config.toml
dataset = "rendered roads seen from a driver's seat, with toy cars, trees and houses"
train_examples = 145000
horizontal_flip = false
output_stride = 8
norm = "batchnorm"
channel_attention = "se"
stem = "deep"
avg_pool_shortcut = true
loss = "l1"
residual_init = "scaled_by_depth"
lr = 0.0017
ema_decay = 0.999
epochs = 6.4
warmup_steps = 210
adamw_weight_decay_other_params = 0
Rows from block 9 of a small model that predicts nearness at each pixel, named by matrix and row number. Rows with one number belong to one channel. Each number is 500 + 40 x the weight over its row's rms, rounded and kept within 0 to 999. All counts start at 0. Numbers have three digits each.
After each channel's rows are labels from the 100 images, of 14976, where the channel reaches its highest value: "responds to" is what is common among them. Only what is clearly more common there than usual is listed. The data: rendered roads seen from a driver's seat, with toy cars, trees and houses.
# convs0: first 3x3 conv (model.blocks.9.convs.0.weight, 160x160x3x3, each kernel summed), inputs 0-159
# convs1: second 3x3 conv (model.blocks.9.convs.1.weight, 160x160x3x3, transposed, each kernel summed), outputs 0-159

convs0.8:479481535558516462443466512454567561442458486486475526557466537516516468522575466513520515550505548515455536505568475490562557516466479486470520444467484557503522468449487503479562504463452525440510528487523499544518524439495479487506486455518511475491553505457511500474505502545490547529442444445477437504624495551506460525479519548498554502506508548537537495434491499506501515517419472562475528429551566474536553466400433472490457578496590509376471517492494428478510472533442485
convs1.8:480556423483470579525564537566462500564526514490476529504495487514558569551510532500486523491496435461516518482504486511498556516469521529600453507471496493461509566548470435545507500571598514467492481497509504505492466537483518558559480516531438558545479531517484462500539482462475464475543574467553504523464523469527560470510501460486449497489458402456474532564445463556503462461567541429487469574552553498507462565569523505502495472526449531554583464482544513545422542493560495
responds to: lamp

convs0.78:500437577526378481557432443450498514477503525532461527509414579480417528440518510491521474512526521567494492545536552488548553502520504483481529547482498538502430514443498534508508502504522513497527500477500520494556531540498461516463501507522443471511529579501472487413447480491484494488616495545574488481537441540444508469507541511498466468433531516499428518473469508484504445560496504432464481479575506510489525501569449508463442415471535468445531570533445478521498533527565576
convs1.78:536548422449511475491482529498436559494565485489461540405595462477533546526476493457513524441456485490506509503523396515528514457508443521549489498474447483486500455552487421432503471464488454462479487544508518483468499458505479466547538475531588479536463517442476467556550522490481447496416543482455470510513531481509445556532494480483456451579409501548545504499507474466492526429535471525499522471475470469493429411442571476507475552466452527468455509543528530534521486508472397
responds to: house

convs0.20:485490456485515483471534452404532480464442487429496502555533523507459574472461531508475505481556504503483506546475500546482469531532439525498488512508544520417478474542492522525520520502543493486487524517413463547458495502430541485451525489570544425513463489489503538472516482511446475479505518551526549595586517523484512465543480552508513428458483472494600513549474532487507487495466466430556585451524435488538441437484529529454428528549407521455493629507515464514498521479529565
convs1.20:537498614592474489649451505584456515521556462534468458472534433480513489533557455529476478523489489420541462470504470482565504493520492487538517448474488570507448484494474461444515462525462469519495478558522519486483519487582511484569482536557498515476486542525513526519478607580574547477447509467463441419514529476502514546494476473562453500526473507490449512466496511467433505435517532529466491563460568478489554528521490429509494476470524550506480445517504519514520500554509459
responds to: bends left

convs0.131:484520516448491441486417420508531568467494497471522517502512481521561482465467497531543550514465510505480501572552515524530451484474526584499511523504533454428501423506531521504621495437470475508533504482523453471434534532544529536452528537547516533461522521525553577469531507557458514552581542502461521481537471512573493401467494467472529458508444521523449483463482547433481505419512506458475465530562471559462476506475499454482577556537500551413479430479526456480479568482477521
convs1.131:540487515577561506462565441508505448463511467583550531462478560489483499569614476529518430498559540528500469481486484495424540560539460512518510514479527540585484496506504506445489511518543486468545534488454557536580532499472477469480432493462473461505480491482507469452487520497532468502495470518513461580512496460483533638507492533540438464443523460486470500546498515565534520536456422446481551503450576448575536470492448530512461560478446483545499501540451522476469469535525552
responds to: tree

convs0.43:479574495515454547514568547495499471460462409499536478544562465451540442537478447512450532525466477513484504495467494459492475516446501476541459448514545581535505608495501496534442535519504492519558490486472541539493488429506604491469496487535539476510476506518495512470498561455423450594463482462601492492445534468514451520516548488532547490477553487470473501517498534497585462482534455488484500465482416484513497579431578483531554462473495441529557432488454526455579532482519488
convs1.43:463430537521503485474444430447541511517486535524493489506497530549519517403504510496488444490457500457529507465545519499518555433549466547444513567500516496477483395512425510466525509477480455454478489461462464477457473517482492484475541512481466487442488481422489542461527475540631566466526495477492470504563496587435542484437498445421493506456491496521531476462527514504479509464457530496509498548522530421491499458510474503469492492526496514503382530471558546493440412511408592
responds to: solid white line

convs0.146:557581539514499491460490485492519571508526439476416460519434522445466569539453488568460507476508467468559509538552525516546480516460527472503529438537453573456486534497534558560468527489521466418504508539493438473471467551479595501433473502470487473503435547503444531475449527477449488509465525485560542524486522516507479501464462469541496564458494479551474545496447437510538527434521560396535476490511504443535573515426553522528506514491491557467556540489508477459590554467525477
convs1.146:441426479533478520521560462438541501517495540515541535509564483455515443492527548479460475569465401528435526409432522478482469527509509534443497519485464454522477395492486433436513484517495504520542494487464548514500454484513505582503542532493529555394501533468543478543558394514536472477520466497508430508564475503526523479442496492460457441506489462463562469516542566441505474499507474509519479522436453493489483468454468408494496440554548489479470518465493557464436494506437516
responds to: straight

convs0.61:492512514457461451466422475436494539499502504451438489583462499534513457493389495476464530494515518481472513512488429494467515425511519494493580555468467586441528474555486494547462451484452497457528466500473619545444504443465561485498479504519533480555428449569523479528486518510527505493496446568516541532519441504493504525477524454613513483503488537471453517518537444482483501485529551552469511533536505489487536527500565569505459469457490524428533538488486489439621504514565517
convs1.61:521505520521549513510560543569521477508501486623516516456522476478568539513521488500534527493466482562525483466518582505491512662513506473511478446565490488493454491541537532447559603514541466533477528529499444441606481507493425524505480488425490597471565579487511568498532490477527500509494551470507485482539563522488492467528437501463487541510537483527569504525514495508519534453510512532519454504470473501532474440522423435522542520553488488521420512569495509508464514508478455
responds to: tree

convs0.53:505466489519551488480525416509570515500500485473517487545501497411530477526590581482517424527486565488649503584532508488476539554489464525435476501499515540491479524426499503502493555509566477530611532537503494516506452420438491536556514494512499455574546436518537491587474515458516480523491555555455487478538508456512420511468479487482439537475474466515546459438493515534513418497517534420496486478535472518475446486515500474499458422468489532504446520521495538528499501461466479
convs1.53:544540524466509491484514567473412527480529585491532579401557472485467421452449514526529508486539423440452470502472512503554436439439530487524486471546506454537481411557489490503512450488524488513413445520464496445499452545534495382511427472447564513458419566474447499526525515481462502475475493462503469501463418545569540513451571504498496464541460565509525527491462466473454507458503445531484470478488466468545496515493509545483519469528509562484523478523486547523523475485475525
responds to: pine

convs0.114:490468567526508444489496532567517553543520508484558478551514431491475444513389578503445448529551563494519473466523446506512529475507435584462566460545503490467429552532536453492527486465475494442499514441546482439479536501467468491549476437544547490488467443523567540563463485466561481479520538501434532537481468493536443533507536501502498437454381509554489538576481497494482490459515562504487503503534496506529511523522536495432426521438438476541503448548525526428533521511530488
convs1.114:551486448513446597444489487494502530528507548502527501499624478560447576498519458552601519448455465519525442517469609495528547486556598471538420528442508517501518499440440555495445520494537500518456481537538498439467398520487547524477481547512466495491564568461486446500558515447513521515481529527569539499460503530513528548520481526510585526528487475491509474477536523527502504578493489524489506465522510488517502541482521460431501491550526569511503566508533530543454484529549512
responds to: truck

convs0.96:523490470498451556485514590531494562457505485539545457516371565503482459496464521502480606494543437532490486545466475498466529480411474476559527485476471464569442446532526529464484502473526493538531518541448518527458490565545524511504475558506506569524458499487523527554485514504465538530444482467473476488487488519525485565557437477503564541546422500454466476536547453494536537535479424600528517487551539447475493490518405554431468472521474463468488475439470472552469483524540457
convs1.96:502553525470520476452511462555525425512542516420536499496572432505510542455551451459516416488518481494477503496574479479495517486446566562496542553548499481456485539465439556527513511462441495525490530456496470473543478490526463498503525515516502473492516484522507485520445431527485524514542558464583480498554479617491460387436543504496452559516523585499547482446514610504446435582456546482564501454515486481509488528498558517506508536459548496492543529504503525451509519524411509
responds to: house

convs0.68:492487466502489448561495505513587510480463492525427448555408493538553523569532483519556558493489454495525459526554512509520513464424505474515471551502459519476507485518473500529462468472542502485446526539494538481470579545534510522551472510544506514523532526519414508476538483502447478497430486440427445528526505526504466495462508536468567427510558496539504506497498570448517570517482489575514447494573487505521493468540439499563496510611524471484422440564448414514466555474416445
convs1.68:570528570512534552476497557515454402460530480475462532480512536468469458501528527503446450490585531498480487537430416523416532467563509531512546474514508495510526508443474506498581521515495475508499524478489467531542460474511514441436478467471505498420524474456538538444407534500518493502523524521592492463484501458525518481495469473478433510527501495415458493450472459527444543444488464502513558459424488463496461479412501566413516529394499464441548469473497571476516477496545528
responds to: house

convs0.139:511451544472513464397475552550503483516419575536481563509460479560509471521505440479553480477557551478444473541485534490476538517487484447551541461417560487537476435500439527501509542502571477462495488425501520514528545492426429562494513536495529556454480513509508606570511482493481541592436487480454495468519500527494495525538446474514492547486443496544480482573449450479517454502432468442485516551532479554501444470484514469424515515489547488542467434479570521488530493548452492
convs1.139:482493461516482545474525491488529530543604453478578479504545499514518554535551513551488527504540474477577554489596524499571517529513576542542508513561533525468532489523586453559571493586456464544533527526508481514534534554579492497503495479545515424520531524471489508529531511511570495522491523534550509537500540571495508560516573539502473502589473494507567540516584443506524474589577575538497480492526469469496512508571509578513454532528510512489550537562524505484463494540535479
responds to: pine

convs0.3:527494408492487468482415544507507593481523525477463509495504450558449510505422517493530471530498491558544532542471465519556511422552503553488565527528505512440510466498541456482407453547523533485466549539465559504467508494419510544520486484549450482549439482544558489489453507510496418520559465502484520495563481508505499430493455541471564575461516512554486567500488512529501436440459542502492502498615493584433451470517550453537491484495434520448516507500510561466487493448532460
convs1.3:439567573540556492509530501461470497478509499607453513441537524478461524537549524557508532482509487499503415522447505509455531520516539552564412474445496513523536431498506499499615559443454439442492496521507507482564523469487442483448452549556466544473442476496490530559520537462441468455552580503496467499450482458507476521460536539561459481493485531507428543549538448499497575419464506530463528536473569479525467443468517521471514475472491458530439480557456452515497473487515501
responds to: pine

convs0.75:438528531502486479514453432534560543541492541484482527512489453437514520511388457471480507522445500454510450508482576557497489468468530464555479475505448555451462488438487540507505485517454488557408535498519474407414503497511487484488605564541544497507478471523484511524546471492548501523506495489529496536535474515517552468488450476518524526536537503505481519455524556524482562537551518601526557494503529484583544453463488481392437508522475514401489512528499598527472431467480541
convs1.75:558575499478519526500475615450454504507458495538490534477564509534436550471485559555519555445516579519481558493467443492503513500506480519522532520465445462600402452541446475448440498462577484471456495538452522483505402501494489443500479501430544508490495510551423421480432500500467493551472494517500479494470501520569523512453543488499532585524506488551519544531553501488493520469411500471513429451524459440469493529467483475453528531456537462588543516533509493509534522477508511
responds to: tree

convs0.100:453536503486546427455463503517474502507499544496519535426532437520526465498463413446444561515534493478533499432513442495506530523512536483441533566522530593464479404513525508537498563532501442557457504481473510503473473529461563428479511514464520458533455499533485463518465503505527509536511523512470522526564542490554529398519460489516526558518364444425598541510485506499507492552555493586486472513407485531533516505496456470467495498462509535540525545476507479480573469543447486
convs1.100:579515462504418586513512486499544456450491520484451450549437473487458493479474530442496463527487454457468519489429542525534448484524491476441434472483527438516487597538492487466497501486506573508536517517528474518491481512534505496474535505474562508526526512501507485514468606505438473492476440513553498471441486432445489574541547511583490465468434522466489415528527565594456516447491466475528560533457445541468546507520510564472508579466542457458473505474434538546507507542579486
responds to: snowy verge

convs0.150:405514421452526469555525457514552543465495422463464522544467426508535480549434518483446415527470428519493465507503505463466512494546420476529499493540505476534426506486461487502573487499536502452469554569508454504472556598503538534417484533484504480550494539482512512447483508537529517528538511447476502526542530512521441528564415493562515476470495584577505514516412521501530510518550522450560474508444448555541529515526491490507488533455486542490466483443535437496560555544533512
convs1.150:495516580574456440512525456499485478490452454471584557461505555493459489437529412503544486496513580529561537488529461514582473540449551467489537510493468536451565508454495550491508525493499521560568479468451580513564500486475506470562547493521499498514518427529497456488479446493477456495451481534480503487410497503504608443445452549495497534469529404413545501459508485488522471530462428445494500556492532496435422480503479514553535471541465477471510468464538475440486514501483483
responds to: tree

convs0.143:483496412541515505538468585525529596519483466564521503476566519507543579535520503473487435492539490526500551544532482504487523497518538472483502493512518485492498453515506469514513512528479490493534500492519495526509469389516374481590488508507480373523543568515479475463495493493493509499472502490512472469472425512517474504492546534550481486494550432508502569467488553535510560558454509379513563504557532487488452485516395468518426484485424530468524497483535421426491462500557520
convs1.143:484503556543494411538557477438494499531450513461419486533435473506496488487531437557510563557432471464526510451524513450475467512434435498527479496507411512502550437585507520532562499518479442478507485495411532484469490446532427519492477520437503602524419508485515499534497469523527485479524565507495422479499440465512506441446457459498518463507498492528507480532503435457495561554533539457426523538549546496542560495431445489530595447562517520531500544481468505504484486473482481
responds to: car; vehicles: two

convs0.57:485498483605509529512549473488526515487493562499563469549562524489464560561478495493455490495511480526471442468501510443519505573535481497549524501487445506471487471486524516472602492477406499485538509488417440502491520485542600552558535509549480518471519534467618467517446504455463521481467515535471501459524495492500571477451488513520486512514492459439483500554496568538493491524457481435437496513526481539461515554472511506499471435477469567514401561525511447372487472572535552
convs1.57:470485438489455477510550451484560526505474411446436526544470433564466554419504516505521497504514461475495516487470539543522536471572533471487472496461490494471546514488442501516489480516530484452488436567530496517475498424496458512406459498449435510549487518469459535457564485515554580494482515443477450529499488447472415569497516424470516439418518479540527485537500453494463532455534538414527528484520545463470479441463455473522534469517515514493508560424459459409448540431509489
responds to: car

convs0.156:510449497517450476530490591451499429440488520442513494412520484501435469422436556517505577520448508456531462429504535507460461441552542538458457533505536414525507485501527534518536521495488464527506618488518492543459462478434549467467507434497476571509492513474525528557465474488515500477546510544438541529499521525551466520547488482490583491471514452472491492442562457436514543454488506445446496554534566558484544496556476456534443573500544504425465507536501527492539514545531524
convs1.156:431528520411504411468454432509428539484463517539497528534502427482542499574549502536495510455463555500470571538517438476568456505515435448551555527507463566450512497524443430482471524408515527449466399495487491459508469538508467489502465515488506401499508540489490429471493550515444443510456536484504450511451489502456497488430497486477478529535458472538546465457444532520464467481468454517526452473554415443553448516455570508509550476457502490505484467513505488518460472480463548
responds to: barrel

convs0.109:487549463463576503455445473496515473573605514499528524500482495564497574498445455532453417459513512448532489484510467538547478507594580537491509582535527438448500515463526470514463547505486508493466486482515423502442490477498501509454494477480539432405516531559510545494500509481460507501510557465503543488496523519572544556474453492496512517508502470479529548423496450517549515441513544459516492524444420469517418546437517514458535528479450526398535477471515472528462590521565517
convs1.109:507476481401482488517427494470451469456489539539423451542405476498443405393411531532495499442455476438492523488507516520483439497403472440492545495496535559493477526478490545477465486468511537467461477432535479499482503527491550507481466544469503483453490480470468484502470498493424517517508441490509510442426506444457490490472527467495549473475535460462441469477508400459475436465474524586513524434497457470467483519569530492483514479498560442451494471521482457452529503452413514
responds to: truck; vehicles: two

convs0.16:549552540536493503583504557546481531454544484492446499475416507473472504517451431475444486459443454496597479402556547467513413486527481530477513523499456460509520512467442570498442523498521439506593508566473449522537495506521513505512526496401522509543493524468511453583505476529477480459534481605476455421529423517452492510515530533505479561534475435520513510468473521494479500473518535451537506458447497565543506590482529519551420524547524495495478553490469493518517517548506530
convs1.16:438476418497492451444422451443522509455475497461473489443505458541435474506501557492523515491544587492432490539405475498466556465446503465485514516503464422482464491512550460468502391482526513518435483443489508511501380502505547516479510482499517494451521439567493482442433488449503447507437451444546544549448559509508528520407516457541486424435546486507523474451531490518527467472511457482535440507518505436473468446498549456466532472493483439476541468497506483480491495471465463
responds to: tree

convs0.142:544465432518444414540466518478474421529440517512461485531514508470526450500543482495566475437521482468489468449499522486487595483541446492505523471527472524551514547420526487494506460479519549487472472512405466534551498513471464506521484556509522489433530422473531500415530585511629511520492531516566513597510498548503486543500502482421509474438527468494492507473459528539475479448516480461430500569538487455580485513451522533462427528503486543512526509544534585535469476514447530
convs1.142:509484559540510618462545462541523532496560544467534505487536497460500549519539473516570447531540549500516615541553475569547435493564533532448489532475550496421565479522537465553539541616441503529538488517566449512545560532507562529526540516506461434539482545500449509590555487516507495549524513502475572482560503514553492507509510559560531468535491497561477543509507465509478495535467531510511526521498569556499465445535541529531442491503492534498469531510501495557517540485560493
responds to: barrel

convs0.51:528519512460542460482481556501479594562514505540423535595476524501446552492484529564482565448536426463549502468497484559552542529466540532534489445563404548468522520508497491480514498428530557529503468491535525486448468492480568520535488428445515515465483440510468496505558441483504550522488510416480461469472504527555474500456477527503539470509489479511436473447526516519506509513425466551482482500542528473503530524465482442539572515481492575422491411528499487607439481447526545
convs1.51:511421518513487499528544431433520415443473451492558555468420462461540428448520467464483444532467498498471463496448527473469430494494458476476504596503568504426522515502505559528477581546422479512539504459463468501534528533495501493430458508502519501504466514498519491471447525500468449454507452575501540523548519477616545545553484460510465489445444519429488525524491477429511478470553499462498547494427394512551465445526475496468468443477544482515521511482486549490537458533474490
responds to: lamp

convs0.147:534529436467541538469505613507466527545526575479469558464528514534450485504602535502567545514533487521490430507503453457466548518476514536504520479448474493506503577443565440495518484444442488492564460472547457506483477557503467497410492583557523513453519470515511457468492472528452459538489478430467502481504491578527535472509519493455461512485483531578536604460442482562493455503480511541471485577504439552510471477458451479494549508437533485418458467450521522551508520534484477
convs1.147:499504490510435536495535364502482481405518413531549486539454510513526498483492455472442408470515480496443532507463477532555506501528457527452500561542527519427499486582426422509480519541551469456537524495517530508522525442501544538559456488469484495499479503454492471524470507493533535481479532524536574561494525417418426491469461498509595468516494457477489425534464435531526520486555445484501527486470491398481491467557503510554503406522481500505524547486486445462458489479503502
responds to: lamp

convs0.11:518491484464554501405476564549486460561447476531449502369544466529560443565568481578518448449527499524494503584562429527484553405525480468459526485466492515501529493492507507509458531483495533577471522597513519512510543494446368533531472439479460432450499530518524557466522471542465442475522528524501517540416508535546463482480514463495515478527481487490558469499502512542507555496492515428546488489545517530544489462465475476521505476558484516476456537507528472455522537470515520
convs1.11:449526557563517512566534502489504495542453473526531539491532464490519522529455489480531550579526550447545520494507492566501471560418530525604418506508534535547470443497548412439549503480538440536521524411475522499506431495461499469472482580547584524556518543541430521457484510478419485522536526511533495472434499497483526538527513510533549559512506496488510576518504542552472570513450482572488545501446508490513556503582447480479473541516518492544515485533501534555553535433518532
responds to: truck

convs0.91:593543486495479499498474513499482471421480505474406497531487515499519502515460577505541516512481476530486560515532452516503507485445476541486472393550453602503521565446489607447546474489458524493582515576493435559522507606512516596436483496500463491441486486538509507514417532497586548472486444531509452476480464538503458445577516483564460510538465443482550526479525515428482542508566475488532503486465495469530489465482469513469500535501471546469460450466491490539469478527473489
convs1.91:489526466504478599487537519509483467523509492559568464450535523436488477494555406507508454508556552537579511493458566478506477475467478456480524598474536456459487475485481462504456483560494476494510540454559539519526493467512480520582510505479514508507509459508530488473492494441501438514499545507530600546507530529526510573467417506488561542515493579491450464466547451476487408548448524517442476502490528563538492531541503517512412485436495482460487610534589537447534548462519494
responds to: barrel